python train.py --train_examples=147500 --image_size=48 --horizontal_flip=false --downsampling_factor=4 --encoder_norm="layernorm" --encoder_head_dim=32 --encoder_moe="top_k" --encoder_moe_every=1 --encoder_layers=6 --decoder_blocks_per_level=3 --residual_init="none" --beta1=0.9 --batch_size=256 --warmup_steps=210
Rows from block 4 of the encoder of a small image VQ-VAE, named by matrix and row number. Rows with one number within an expert belong to one neuron, the router's apart. Each number is 128 + 32 x the weight over its row's rms, rounded and kept within 0 to 255. All counts start at 0.
Before each expert's rows are labels from the 100 images, of 14848, where the router gives the expert most weight on average: "colour at peak" is the nearest of a few named colours to the mean colour under the peak; "top examples" is what is common among them. Only what is clearly more common there than usual is listed. The data: histories of elementary cellular automata, time running down.
# router: router (encoder.blocks.4.mlp.router.weight, 16x256), inputs 172-255
# up: expert up (encoder.blocks.4.mlp.up, 16x128x256), inputs 172-255
# down: expert down (encoder.blocks.4.mlp.down, 16x256x128, transposed), outputs 172-255

# expert 4
colour at peak: white
top examples: 011 turns on; 111 turns on; 110 turns on
router.4 [ 98 118  66 121 153 178  97 140  83 130 184 112 107 112 116 131 137 115 118 167 150 128 107 125 146 133  83 133 172 166 161 143 103 169 146  65 163 107 106 182 107  92 159 144 140 119 124  95 154 178 172 159 121  74 165 159 148 101  94 115 102 109 139 156 173 142 176 104 175  86 135 169 176  94  74  92 103 172 121 151  94  91 187 102]
up.0 [164 137  94  71 109 159 102 142 166 135 111 136 185 113 116 152 118 121 111 102 127 162 104 120 123 104 139 119  91 155 117  88  97 110  87 130  96  83 176  68 136 120 112  83 185  87  99  78 168  89  88  33  54 130 126 155 133 161 118  49 140  67  80 110 119 120 106 123 104 158 119 152 130 138 121 110 164  84  76 171 149 133 196 132]
down.0 [155 104 113 110 163  94 107  92 176 117 132 155 110 116 106 123 144  10 123 171 146 105 134  87  17 104 136 174 155 104 119 161 127 134 142 152  96 169 150  77 133  77 127 146 120 148 128  91 176  87  58 149  96 115  97 160 178 187 114  82 187  28 135 131 122 102 136 121 133 172 138 105  87 113  94  94 215 113 119 147 178  95 134 142]
up.1 [174 183 140 170 146 100 116 137 182 161 104 144 141 128 161 184 130 213  88  84 120 176 141 132 128 138 161 121  87 129 129 167 146  84 158 138 126 168 144 119 155 126  61 114 192 119  77  57 113  84 197 131  91 174  79 144 109  93 120 152 103 132 138 143  80 163 102 156 124 175 124 120 140 143 129 164 110 119 127 118  94 153 152  88]
down.1 [199 164 225 120 168 132 154 135 118 132 110 151  91 125 103 126  94 187 111  88 115 189 135 115 211 133 164 167 138 113 117 103  98 139 135 197 160 109 101 135 117 124 131 105 135 106 122 132 185 120 153 160 168 154 127 103 173 114 123  85 115 153 134 136 129 108 176 145 141 111 113 164 109 180 151 110 163  62 116 173 139 155 107 134]
up.2 [182 163 133 182 128 134 147 104 182 136  86 156  99 121 143  89 100 147 112 127  96 127 140 129 148 103 179 117 161 101 122 123  34 163 149 145 118 173 150  84  88 136 141 177 192 153 120 123 141 113  74 121 106 151 125  59 114  95  84 125 112 133 125 137 126 133 135 163 167  90  89 128 124 103  99 100 140  73  87  87  55 149 187 167]
down.2 [ 71 107  93 146 108 133 116 139 122  84 122  98 172 131 107 191 176 108 128 148 121 118  94 139  68 146 143 148  94 106 192 101 131 119 180 145  60 210 139 113 179 133  95 141  93 142 132 112 130 139 109  88 164 142  99 146 155 155  94 100 164 110  71 155 128  76 105 135 100 142 147 151 103 157 137 185  99 160 169 101  60  71  68 161]
up.3 [168 100 151 150  67 155 127 119 103 117 138 157 169  89 146 142 154 172  79  94 140 147  70  88  93 136 149 106  91 122 149 120 123 132 120 130  93 162 130 126 139 157  78  39 138 103 146 108 203 189 166  97 179 147 119 159 103 138  66  42  80 123 162 140  38  77 140 138 147 217 104 156 182 102 144 172  59 147 121 158 132 110 116 130]
down.3 [124 102 157 106 209  99 126 166 137 174 111  70 159 110  85 121 171 150  86 113 137 141 155 101  98  87 151 146 134 156 163  99 125  95 165 188 104 145  58  88 144 111 172 121 119 144 126 125 151 151  90 128 124 138 116  90 166 173 110 163 156  76  96 130 139 124 128 118 128 147 149 183 154 159 111 178 182 149  67 109 124 130 133 150]
up.4 [119 102 130  77 157  87 130 166 150 142 144  84 152  94 119 104 189 115 194 141 117 165  65 142  77 166 104 149 132 167  93 101  95 185 130 119 113 183 120  88 103 129  82  85 124 129 162 136 105 111 116 165 196 119 174 123 140 202 131 127 157 114 135 181 162 148 173 127 125  89 114 142  84 116 174 101 114 141  72  90 159  88 116 178]
down.4 [100 140  73 163 134 114  61 142 138  87 156 106 150  75 149 149 110  63 107 137 201 138 131 110  73 171  96  99 151 163  84 158 196 104 165  69 138 126 177 155 151 113 169 155 135 128 162 176 187 159 100 127 104 148  79 118  84 165 113 161 169 128  60  71 150 133  95  85 135 160 134 144 153 116 138 152 169 110 113  93 126 108 143 113]
up.5 [200 172 155 151 140 144  95 136 133 157 129 131 129 148 148 144 163 129 123 145 146 177 128 138  98 113 130 100 122 140 127 154  96 155 131 125 131 170 139 139 102 155 135  57 129  98 154 121 141 161  74  98 117 126 138 139 150 100 127 131 161 169  89 101 149 106  12 128 140 128 202 132 118 115 120 116 124 114  83 103 174 146 148 116]
down.5 [ 74 155 178 108 175 128 153 118 142 124  84 184 182 107 106 101 120 113  97 141 100  63 138  75  87 157 103  97 177 185 152 163 140 144 124 109 143 122 131 138  88 103 143 106  95 150 130  90 111 144 129  67 137  90 174  83 119 132 114 125 130 126  67 113 146 136  99 130 179 175 136  86 154  99 125 133 161 133 120 133 117 150 134 120]
up.6 [155 180 136 127 147 124 100  87 155 155  82 162  36 142  99 154 100 113 145 137 147 142 156  73 133 101 115 147 221  89 108 156 133 143 161  81 154 141 149  58  94  62 231 137 144 113 113 115 141  89 137 121  71 158 140  68  91  71 118  71 140 129 114 103 111 106 107 139 120 104 133 115 174 120 132 136  94 131 161  37 119 146 167 107]
down.6 [146 164 186 122 165 145 139 165 165 124  87 114 125 184 108  74 110 117 134 110 183 131 148 105 135 197 166 146 163 150 151 138 139 132  93 139  72 114  90 114 183 156 124 132 122 232 122 114 124 146 100 108  75 159  99 118 135 124 125 119 173 122 116 122 115 100 137  88 138 125  98 137 118 145 147 152 153 152 109 140 145 150 141 195]
up.7 [153  81 161  52  82 115 134 116 144 112 152 146 173 150 165 171 100 139 131 152 142 140 103 112 130 145 157 112 171 163 129  73 123 124 131 134 126 114 107 134 124  60  91  99 171 123  75 125 108 148  95 152 192 140  65 133  93  97 159 110  60  57 135  91 107 144 168  76 130 150  79 230 124  88 128 145 157  74 117 121 150 133  54 122]
down.7 [ 81  65 135 168  82 146 100 103  92 132 167 156 159 120 137  91 115 106 117 172 123 119  59 112  92  74 172 125 144 154 136  97 117  80  68 139 154 146 180 139 141 136 187 113 151 100 180 172 129  97 142 147 144 123 103  79 108 134 171 143 169 176 105 132 193 135  93 147 117 163  76 144 152 129 143 107 149 112 128 124 136  83 157 110]
up.8 [ 69 179 136 110 104  71 115 135  92 144 141 128 132 105 156 146 115 148 215 100 134 134 134 144 152 140 147 119 104 192 168 119 116 118 100  90  73 169 127 128  99  75 191 134  83 160 132 150  75 183 121 102 124 124 161 136 137 178 118  99 126 103 110  81 218 110 154 109 166 162 138  89 139 168 169  59  75  92 135  97  70 109 149 132]
down.8 [130 166  62 137  82 120 129 137 143 130 108 126 123 106 143 120 154  90 162 124 190 101  82  99 141  94 155 107 113 102 152 137 209 164 188  91 131 106  99 155  92 110 113 137 124 122 165 146  61 130 123  91 121 110  97 110 128  86 125 172  35 110  92 102 135 184  83 129 169 119  91 121 120 136 133 119 105 128 161 141 106 122 147  80]
up.9 [118  68  97 158 101  56 128 111 113 149 140 124 143  88 197 191 135 145 150 138 107 180 100 100  80 152 100 138  89 157 146 121 128 125  89 140 121 119 127 150 144 121 155  94 113  74 138  77 153 122 131 104 113 114 112 168 121 131  84  19 155 100 119  82 125 115 112 153 126 132 172 170 226 163 117 165  48 120  95 150 108 163 138  93]
down.9 [141 167 135 158 151 129 144 123 163 185 164 186  94 145 182 141 121  69  88  81 124  94  84 141  97 134  85 118 120 139 158 153 177 122  73  81 131 121 129 170  93 182 180 109 137 133 124 102  93 105 106  68  93  93 122 133  77 106 152 144  89 108 133  83 157 169  90 181 150 109 181 165 191 129 115 137 166 108 175 109 134 125 143 114]
up.10 [134  99 124 102 118  74 202 162 148 184 113  67 180 109 121 151  86 154  80 186 176  88 119 117 146 116 120 189 154 160 101 154 126 142 137 130 106  87 153 117 169 106  96 135 142 149 137  88 155 109  94 118 106 130 160  76 176 148 165 108  61 200 124 117 105 134 142 138 168 126 119 127 101 167 129 159 133  84 164  91 177 103 122 113]
down.10 [103 116  93 169  97 137 124 130 111 137  90 102 124 127 125  92  81 175 208  97 100 165  81 132 107 148  72 161 194 172 120 122 134 141 136 121 144 169 177 125 147 134 137 109 125 128 106 171 202 129 144 165 141 105 112 152 118 164 144 157  98  67 117 162 123  86  98  76 156 114 104 150 126 175 136  85 114 114 122 120 155 139  92 113]
up.11 [177  82  99 178 122  91  49 117 166 151 140 139 114 123 101 196 172 115  99 121 118 126 123 123 112 143 102 138  95 145 140 120 161  74  85 131 160 105 126 115 135 101 135 119 109 139 130  72 178 125 140 143 140 114 135 120 121  93  94  46  99  87 126 115 133 142  76 147 142 141 191 197 192 109  96 132  99 127 107 124 129 132 111 103]
down.11 [138 134 164 166 154 119 124 170 142 188 103 177 100 125 136 149 118 143 161  94 146 136  17 139 166 124 130 122 112 174 144  84  92 114  89 164 182 136 191  94  56 137  96  91 103  63 127 108 112  92 106  39 143 146 168  85 133 123 139 140 112 113 154 108 159 136 135 115 170 131 153 167 170 231 147  98  76  79 119 134 135  77 161 136]

# expert 13
colour at peak: white
top examples: 111 turns on; 001 turns on; 000 turns on; large cells
router.13 [138 138  97 131 164 143 135 152 173  89  62 164 104 101 122 157 178 151 128 132 114 183  92 130 166 166 103 100  82 163  90 154 185  78  91 152 167 106  90 125  91 134 105  84 143 127 171 137 141 113  64  48 119 201 175 122  97 143 161  86 165 157 105  95 118  98 106  95  82 135 135 154 137 106 125  60 114 162 105  59 166 134 105 156]
up.0 [116 126  48 140  96 126 133 172  90 139 176  77 115 160 140  76  63  47 142  91 145  61 184 167  76 123 149 134 159 117 181 107 160 173  97 134 102 108 157 136 122 104 152 176 136 174 156 137 127 172 127 163 102  95  98  71 140 101 122 106 129 119 143 156 126 130 156 132 128 130 136 162 147  96  73 105 199 157 137 128 146 110 135 165]
down.0 [ 71 139   9 144 157 151 102  87  96 121 161 129 137 102  94 143 149 121 103 153 168  65 133 176  84 166  81 105 148  92 173  97 166 152  98 101  88 109 119 120  88 108 182 125 146 116 190  83 113 145 112 134  96  84 133 142  86 183  95 142 134  92 116 125 148 138  86  83 119 168 135 178 139 108 100 141 148 173 121 113 130 101 140 170]
up.1 [107 117  92 154 169 119  86 149 138 124 187 183 138 116  84 143 156 165 171 160 145 149 128 184 110 140  80 121 144  40  54 122  82 127 133 116 105  82 144 125 155  95 109 154 109 108 171  75 154 179 122 114 119 144 146 124 109 129 155 115 142 187  84 116 160 116 107  61 159 119 166 185 122 107 120 150 127 180 165 123 143 156 160 110]
down.1 [ 75  93 201 137 156 129 109 149 155 120  93  56 149 136 123 126  92 117 150 137 142 143 130  21 104 118 119 190 153 135 123 118 109 148 153 121 134 175  80  97 114 139 117 112 133 170 118 148  98 111  88  78  91 178  98  72 178 137 127  73 150 174 168 122 186 124 180 149 146 148 101 117 106  86 174 155 126 142 107 135 136  84 136 117]
up.2 [ 59 127  94 129 105 141 113 160  90 169 157 113 152 123 115 127 122 101 149 135 157  32 165 147  65 130 132  97 174 113 154 177 126 142 108 106 131 121 118 186 145 154 199 189 112 116 152 135  79 157 183 124 138  63 173 109 167  73 151 127 167  57 150 109 144  92 126 119 153 125 136 124 117 142 101 114 169 158 121 132 119 153  83 124]
down.2 [ 67 173 117 140 157 178 127 191 120  98 157 152 108 124 128 129 156 152 109 116 191 156 195 153 106 165 101 107 155 142 171 120 160 154 133 128 111  72 113 105 122  93 187 152 103 124 170  85 117 113 104 125 114 132 115 134 153  90  74 114 118 113 156 112 159 135  79 124 113 109 138 194 154 134 106 164 126 187  90  83 153 138 157  88]
up.3 [128 158 109 116 134 162  71  98 167 115 106 186 115  98 169 107 129 140  48 159  82  95 144 136 130 184 118 161 114 179 131 131 115 122 186 161  90 105 105 103 137 130 143 193 131 125 116 114  80 132  66 158 117 127  66 125 174 141 113 133 109 115 113 155 124 122 117  94  92 136 189 198 140 100 135 136 220 110 161 148 167 136 121  94]
down.3 [130 109 176 116 139 122 167 113 121 110 135 100 204  84 107 126 111 137 170 106 108 126  77  65 154 133 120 154 137 148  98  86 122  79 138 123 103 144 136 131 114 119  88  58 115 157 118 101 173 135 145 145 144 232  92 123 171 102 106  91  52 132  97 147 139 112 157 137 163 150  93  76 132 151 155 135  85  90  92 132 169 129  85  90]
up.4 [182 127  74 144 155 139 113 163 114 140 149 128 140 161 135 158 148  89 140 130 107 142 117  82 131  77 147 136 129  70 126 157 115  64 127 157 144 111 128 135 209  78 245 133 136  78 104  60 118 142  80 187 129  98  89 196 110 104  42 128 141 129 157 158 154 124 115 134 126 155 147 111 122 169 189 189  95 130 101 181 134 145  85  96]
down.4 [170  98 120 132 138  92  72 110 139 119 186 139 105  80 175 132 122 162 139 162 153 100 124 178 142 144 137 127  94 153 180 141 180  96  90 134 182 120 173 151 148 140 172 114  55 144 137  94 136 165 194 135 102 108 164 104 131 189   9 149  80  59 145 103 111 160 122 108 132 127 121 170 201 152 109  87 127 154 134 141 122 160 155 115]
up.5 [ 28 108 116 135  85 132 136 164 109 165 171 189 108 121  93  74 114 153  86 110 159 109  94  78  63 158 151 118 119 150 183  93 115 113 120 184 151 112  97 108 166 137 101 112 135 130 134 143 137 132  87 126 138 162 111 144 110 138 161 156 149 213  99  36 104 122 151 188 121 152 127  79 117 187 176 150 126 135 157 161 146 134 108 117]
down.5 [197  99 178 160 143 108 185 117 185  75 124  88 122 152 119 164 116 146 111  88 122 147  96 102 165 133 127 171 120 123  76 111 114 104  83 126 123 116 100  86 158 118  95  98 143 147 106 120 144 110 135 164 140 236 111 126  89 118 120 119 131 168 104 120 190 173 146 103 133  93 155 167  82 181 138 117 105 112 106 106 120 164 149 114]
up.6 [156 142 142 122  91  79 134 145 130  90 142  68 112  74 155 142  46 141 214 133 104  72 124  94 158 110 170 152 160 147 191  61 171 138 111 101 103 155 156 145 104 121 103 147 142  89 118 114 167  97 121 143 127 160  54 102 146 113 143 113 169 129  88 112  89 130 158 158 142 116  98 181 167 160 128 141 165 110  99 117 171 101 102 112]
down.6 [108 128  93 107  91 127 147  29 112 163  99  84 128 142 165 137 151 123 123 149 124 111 122 111 140  98 105 184 101  92 114 111 172 133 153 149 104 122 195 213 166 104 111 140 134 147 183 158 131 188  83  93 146 143 113 132 140  91 130 155 141 126 146  97 134 101 201  78 148 179 185 152 107 129  66  86 145 115 109 120 104 121 129 151]
up.7 [ 84 106 160 126 108 118  91 135 108 135 156 171 131  95 125 139 141 147  86 177 136 118  79 136 126 152  74 149 112 161 130 172 104 108 179 109 126  93  96 150 169 142 176 151 134 112 143  89 102 134 168  80 121 139 159  96 119 150  83 136  75 159  87 100 144  86  99 109  98 123 162 123 143 119 147 101 185 152 119 105 110 156 135  97]
down.7 [ 90 113  95 171 175 155 145 123 170 168 133 142 130 116 143  94 118 138 103 126 146 169 154 149 152 150 175  82 137 152 133 156  78 102 157 106 176 137 138 168 124  86  57  98 126  68 125 180  98 116 165 128 128 131 114  50 100 126 124 124 130 139  90 154 147 126 112 145 123  75 111 126 131 115 141 168 131 170 100 103 169 164 107 101]
up.8 [ 93 161 100 143 105 123 155 145 138 128 165 150 182  89 190 106 109 151  96 116  99 117  83 180  35 145 127 176  96 125 116 110 124 128 188 131  88 150 171 152 139 171 131 155 139 115 109 129 125 125 124 181 161 147  64 123 139 135 127 149  77  93 140 115 116 108 113 135  90 130 162  85 105 118 140 192 164 109 115 183 149 138 153 146]
down.8 [163 186 118  99 176  77 179 158 148 166 136 136 144 120 138 131 159 146  98 120 176 148 118 106 155 154 168 163 131 161  93  77 117 107  95 133 146 175 161 122 104  72 124 104 122 100 130 127 101 103 152 143  48 193 116 136 143  99 142 114  96 249  57 138 190 129 155 134 159 145  89 138  99 181 143  73  76 123  57 153  88 116 157 119]
up.9 [ 80  69  80 178 111  91 111 114  46 137 198 105 150 123 103 156 132  87 139 116 121  98 102 152 103 163  55 130 136 115 230 101 127  97  50 139  89  74 161 138 175 159 112 162 125 162 144 146 106 141 132 156 137 118  85 116 128 114 121  83 138 142  94 110 182 114 137  91 165 167 169 204 143 150 141  62  79 167 163 136  73 145 141 192]
down.9 [ 74 126  55 126  82 116 154 125  88 116 174 158 161 135  78 135 131 100 134 133 157  96  97 209 145 144  97 127 132  79 203  82 116 127  62 111 136 103 141 132 162  92 153 130 123 163 131 133 131 100 152  60  77 113 120 123  86 164 198 134 103 113 119 147 151 144 134  89 118 141 130 117 168 152 115 105 123 130 161 175 142 108 153 134]
up.10 [131  86  84 154 157 139 103 142 111 158  76 109  95 154 124 131 136  86 164 182 115 109 135  93  84 157 116 109  97 106 154 165 101 151 118 116 161 180  67 159 117  90  63 110 118  66 117 171 125  98 142  92 123 100 208  99 123  56 142 201 122 136 154 128 138 119  97 118  88 121 122 141 120 155 164 107 120  96 161 142 137 217 149 105]
down.10 [186 166 146 134 145 109 149 111 130 139 177 110 100 120 162  54  83 108 131 166 134 136 165 110  89 156 131  83 147 219 120 131 143 101 106 134 118 127  89 129 125 113 159 112 136 153 133 157  87 185 143 140 193  86  26  79 111 105 107 112 159 164 154 113 122 173  74 157 148 120  96  90  65 163 167 117 142 162 145 124 117 157 173 139]
up.11 [118  81 174 109 147 156 100  98 114 146 109 135 133 101 130 143 146 158  85 172  85 114 164 109 110  74 117 115 164 138 139 171  86 140 143 142 155 129 163 162 147 120 109  83  91 117  80 100 126  63 144 179 168 148 121 114 128 141  55  96  86 132 194 127 121  62 101 131 151 100 136 127 116 135 131 148 125  97  82 154 118 104 125  95]
down.11 [125  54 129 121 143 171 106 151  60 163 197 133  87 129 134 132  78 165  77 160 117  64 144 134 116 151 117 127 156 106 162 139  85 171 149 134 140 116 123 163 114 140  99 118 145 103 107  82 137 115 134 192 146 104 213 190  92  80 155 142 135 112 195 135  88 177 105  72 132 128 115 141 128 127  83 170 139 163 128 134 136 165 150 137]

# expert 15
colour at peak: black
top examples: 100 turns on
router.15 [153 113 109 130 138 132 117 109 159 182  83 164  98 145 131  98 122 143  97 170 102  92  77  84 176  98 153  65 128 112 119 171 142  80 208 131 152 170 159 129 126 149 148 140 118 104  73 100 184  67 145 102 114 126 132 130  72 117  82 129 125 111 145 123 166 160 156 158 171 139 160  88 139 108 130 130 162  68 105 179 118 123 134 125]
up.0 [123 118 133 158 134 106 173 114 111 116 134 134 124  94 130 136 157 140 114  99 137 208  70 124 108 136 132 106  80 103 132 127 105  73 104 106 139 134 133  92 134 143 115 104 110 118 142  49 133 110 142 113 102 121 126 166  69  98 121  78 111 140 163  86 170 125 102 123 114 147 143 133 184 185  98 159 126 169 139 101 127 181 139 124]
down.0 [151  83 107 125 212 125 185 144 119 161 211 185  71 126 163  86 126 105 102  80 134 119 149 146 179 132 163 111 119  78 154 139 150 142  77  55 145 104 133 133 128 121 158 157 134  97 192 114 163 134 136 177  71 129 163  92  69 126 129 121 110 196 131  97 116 101 120 164 133  80 128 114 133 111  91 109  91 179 105 109  96 174 198 106]
up.1 [122 135 121 123  97 120 119  69 188 118 127  48  60 148 134  67 140 154 119  81 223  85  88 147  96 185 131 128 157 126  91  84 166 107 117 146 118 143 102 141 122 136 182 150 156 200 126 132  88  80 101  89 100 126  98  72 191 154 116 117 105 151  81 168 160 141 155 105 136 127 130 182 124  75 128 109 170 112 206 114 117 109 115 151]
down.1 [197 136 166 167 136  62 123 192 136 101 115 114 134 144 179 190 116 141 141 102 142 176 135  68  93 126 122  94 126 116 116 129 117 119 117 152 166 168 130 140 124 180  82 138 110 106 143 125 168 115 153 147 117 180 178 169 143 153  94  72 143 172 144 117 172 188 113 159 130 104 132  84  97 178 144 123 138 102 150 112 107 155 124 120]
up.2 [ 89 158  87 102 146 115 108 150 156 121 169 141 147 128  78 155 168 183  93 147  65 151  81 169 139 111 139  78 103  82 137 121  70 129 118 127 101 117  73 160 169 161  81 158 102 172 144  98 163 126 122  70 111 143 134 126 165 151 132  60 182 130 121 145 145  95  83 156 127 132 115 160 139 102 152 111 142 111 156 173 124 154 145  76]
down.2 [144 113 120 115 204 123 158 107 150 138 159 184  73 141 114 118  94 120 156 158  96  97  99  90  81 119 128 160 150 174 138 140 150 107 161 103  95 131 176 135 159  56 135 113 136 127 134  85 156  99 125 144  56  64 124 112 147 177 107  84 169 147 101 161 136 132 128 164  95 170 118 101 110 143 112  86 175 168 140 139 113  94 139 130]
up.3 [136 107 124 113 187 139 220 237 149 188 166 178 107  88 111 157 114 157 161 101 118  77  97 169  88 136 112 135 116 181 117  81 144  73 141 161 166 172 162 131 146 120 132 135 163  82 105 109  87 148  85 126 177 115 114 152 114 141 126  98 100 138 123 130 147 103  93 134 119 198 137  50 146 154 158 129 106 141 152 161  96 139 140  81]
down.3 [106 101 145 150 138  58 158 141 174 146  66 111 133 122 107 100 117 177  63  65 132  65 176 173  80 116 155 182 196  57 185 139 154 103 131 206  83 135 146 153 208 154 201 185 109 168 119 115 140 173 184 117  98 141 160 154 114 134 117  91 112 111 109 101  86  73 133 121  88 147 176 181 181 148 132 154 127 121 135 173 112 110 110 105]
up.4 [126 131 105 146 177  99 125 136 165 148 114  94 114 150 150 139  85  92 162  64 163 123 114 116  96 164  78 127 141 112 152  62 149 117 124 104 169 106 146 114 107 121 148 123 171 135 101 139 159 141 127 114 102 116 130 172 164  95  69 104 104 122  78  91 116  81 118 144 203 135 121 222 123 138 115  87 148 177 161 166 170 178 116 167]
down.4 [124  89 104 115 179 103  79 121 175 132 142 116 135 138 133 146 111  99 104 105  62 169 139 103 192 134 146 149 119  95  93 165 110 164 172 116  73 158 126 144 128 141 125 156 169 126  81 198 149 124 122 150 146  72 138 175 152  88 128 151  77 143 152 165 142 151  84 148  94  83 111 136 120 116 141 128 131 140 125 175 102 132 166 143]
up.5 [ 87 141 123 118 118  60 114 124 157 160 148 127 147 117  49 135 143 159 179 140 163 109 123 141  78 112 145 138 118  83  99 123 106 110 112 145 151 145 125 166 111 125  93 117 106 121  99  90 179 126  93  93 113 124 108 111 136 103 143  89 126 131 151 129 109  84  82 129 144 107 108 144 146 134 165 142 116 116 181 157 139 145 113 129]
down.5 [111  94  94 164 133 112  65  98 106 163 143 170 140 148 150  95 166 129 192 103 118  59  66 112 152  88 105 125 117 104 115 154 130 103 126  87  97 149 158 136 156 227 105 102  85  71 121 123 172 153 111  74 143 124 119 156  97 137 183 138 143 107 181  78 104 159 145 138 141 104 139 138 184  93 137  78 123 126 117 127 135 114  99 130]
up.6 [152 162 130 137 146 138 103  60 110  93 153 128  81 163 113 175 120  97 140 150 113 157  96 142 106 127  69  59 139 222 119  93 178 181 147 143 112  85 157 185 171  98 116  67 134 136 141 132 157 159 182 154  37 138 113 121  89 127 147 149  94  88 144  97 146 128 125 134 132  82 125 115 103 125 109 143 128 163  99 102 145 182  88 163]
down.6 [134 156 162  77  74  88 143  57 129 156 119 120 139  97  74 146 121 120 174 153 106 155 148 193 149  79 106 119 108 168 120 133 118 143 102 156 185 149  89 105  76 133 133  93 186 116 149 153 124  99 151 114 112 166 146 130 110 100 177 121 143 147  87 136 146 119 133 146 142 127 118 136 108 146 144 111  76 142  78 100  96 116 160 121]
up.7 [ 94 157  92 126 122 189 115 126 143 135 115 112 168 119 116 145 125 131 186 125 113 155 140 191 115 108 163 161 127 153  77 111 156 137 166 111 125 171 152 196 194  76 128 167 122 151 143 125 201  71 115  74 156 169 153  97 113 166 159 145  29 124 127 153 141 138 127 126 173 145 142  85 151 131 100  62 126 155  99 127  82 113 187  48]
down.7 [154 121 115 153 179 140 133 118 168 113 154  81 211 120 125 205 108 207  94 115 133  89 103 103 110 137 141  86 131 147 105 127 132  92 136 204 113 198  63  89 113  89 129  97 105 166 137  95 138 146 156 206  75 114 126 110 137 143 123 119 140  82 106 178 137  91 150  78 122 188 154  87 169 112 161 151 128 107 119 133 134  90 132 140]
up.8 [ 56 127 107 207 200 191  49  96 123 117 128 134 123 142 122  93  97 172 127 180 145 113 103  89  82 114 118 115 122  88 110 180 113 149 119  87 135 118 136 129 143 137 107 149  77 146 142 155 138 123 113 149 124 139 171  96 112  69 165 123 115  97  87  60  65 110 173  76 142 105 133 158 130 115 115 128 159 102 159 159 168 107 144  99]
down.8 [101  90 135  69 161 153 121 145 136 150 139 118 131 129 163  80 129 166 123  59 116 156 179  48 112 140 171 156  74 134  96 112 139 157 174 152 159 113 109  94 123  94  81 171  86  87 128  88  91 123 167 121  78 126  77 104 143 178 105  90 144  80 116 105 150 152 169 145 126 102 111 175 131 178  62  75 120 152 139 130 185 139 114 149]
up.9 [156 206 126 117 115 128  96 114 132 128 151 156 131 130 109  58 101  76 208 128  96  87 101 124  58 105 200 138 130 127  58 155 125 159 155  91 119 136 175 109 110 153 159  90 149 110 114 109 147  51 152 115  62 114 137  85  69 150 184 152 177  89  53 143 119  99 105 121  91 188 116 141 150  97 150 105 142 113 138 165 167 180 168  90]
down.9 [ 99 106 157 117 126 133 119 107 128 109 103 114 146  86 108  99 155 121 131 135 166 149 131 127 109 177  93 128 149 135 120 146 125 152 157 128  87 169 132 106 107 150 150 104 153  82 153 138 135 152  96 150  68 122 116 107 118 160 112  94 125  71  65 165 142  96 105 152 152  94 106 170 114  98 173 104 159 137  83 125 157  99  93 187]
up.10 [131 148 150 162  62  99  98 178 173  82 101 123 146 127 106 145 117 179 137 130  83 121 141 169  90 147 166 146 149  71  97 110 123 169 135 103 156  64 177 139 104 137 133 125  95 133 122 121 129 146  78 112 130 102 138 117 174 138  54  98 149 108 128 138 145  51 112 104 138 117 153 142 126  98 123  79 129 109 105 190 118 102 147 113]
down.10 [142 114  95 180 178 110 157  85 150 186 167 124 124  80 134 144 178 120 128 107 174 106 170 145  87  87  89  78 129 116 124 137 123 121 128  87 143 119 134 137  91 115 157 144 157 153 125 176  77 152 183 159  98 116 101 173 100 107 155 142 128  84  93  87 116 201 190  88 152 107 108 123 162 120 129 108 198 142 106  78  86 161 109 171]
up.11 [ 69 127 125 132 168 105 167  93 100 151 144 158 135 119 126 145 118  88 149 111 103 137 157 101 111  79 157 136  62 122 109 147 134 108 106 128 155  80 161 151 129 145  98  88 118 123 143 155 179  83 100 140 138 136 170  89 117  95  76  92 123 127 117  82 120 158  57 110 163  76 115 152 164 138 128 147 130 145  92 109 143  98 148 115]
down.11 [158 125 176 120 115 148 127 134 117 117 188 191 135 103 152 125  97 123 110 106 122 121 143 158 115 129 140 161  91 127 164 163  98 113 105  96 174 117 113 207 189 192  75 168 133 109  81 115 125 122 171 146 127 129 161 122 169  91 168 129 127 173 112 105 111 143  63 102 166 146 109 193  95 111 148 110  97 113 141 126 132 180  87 119]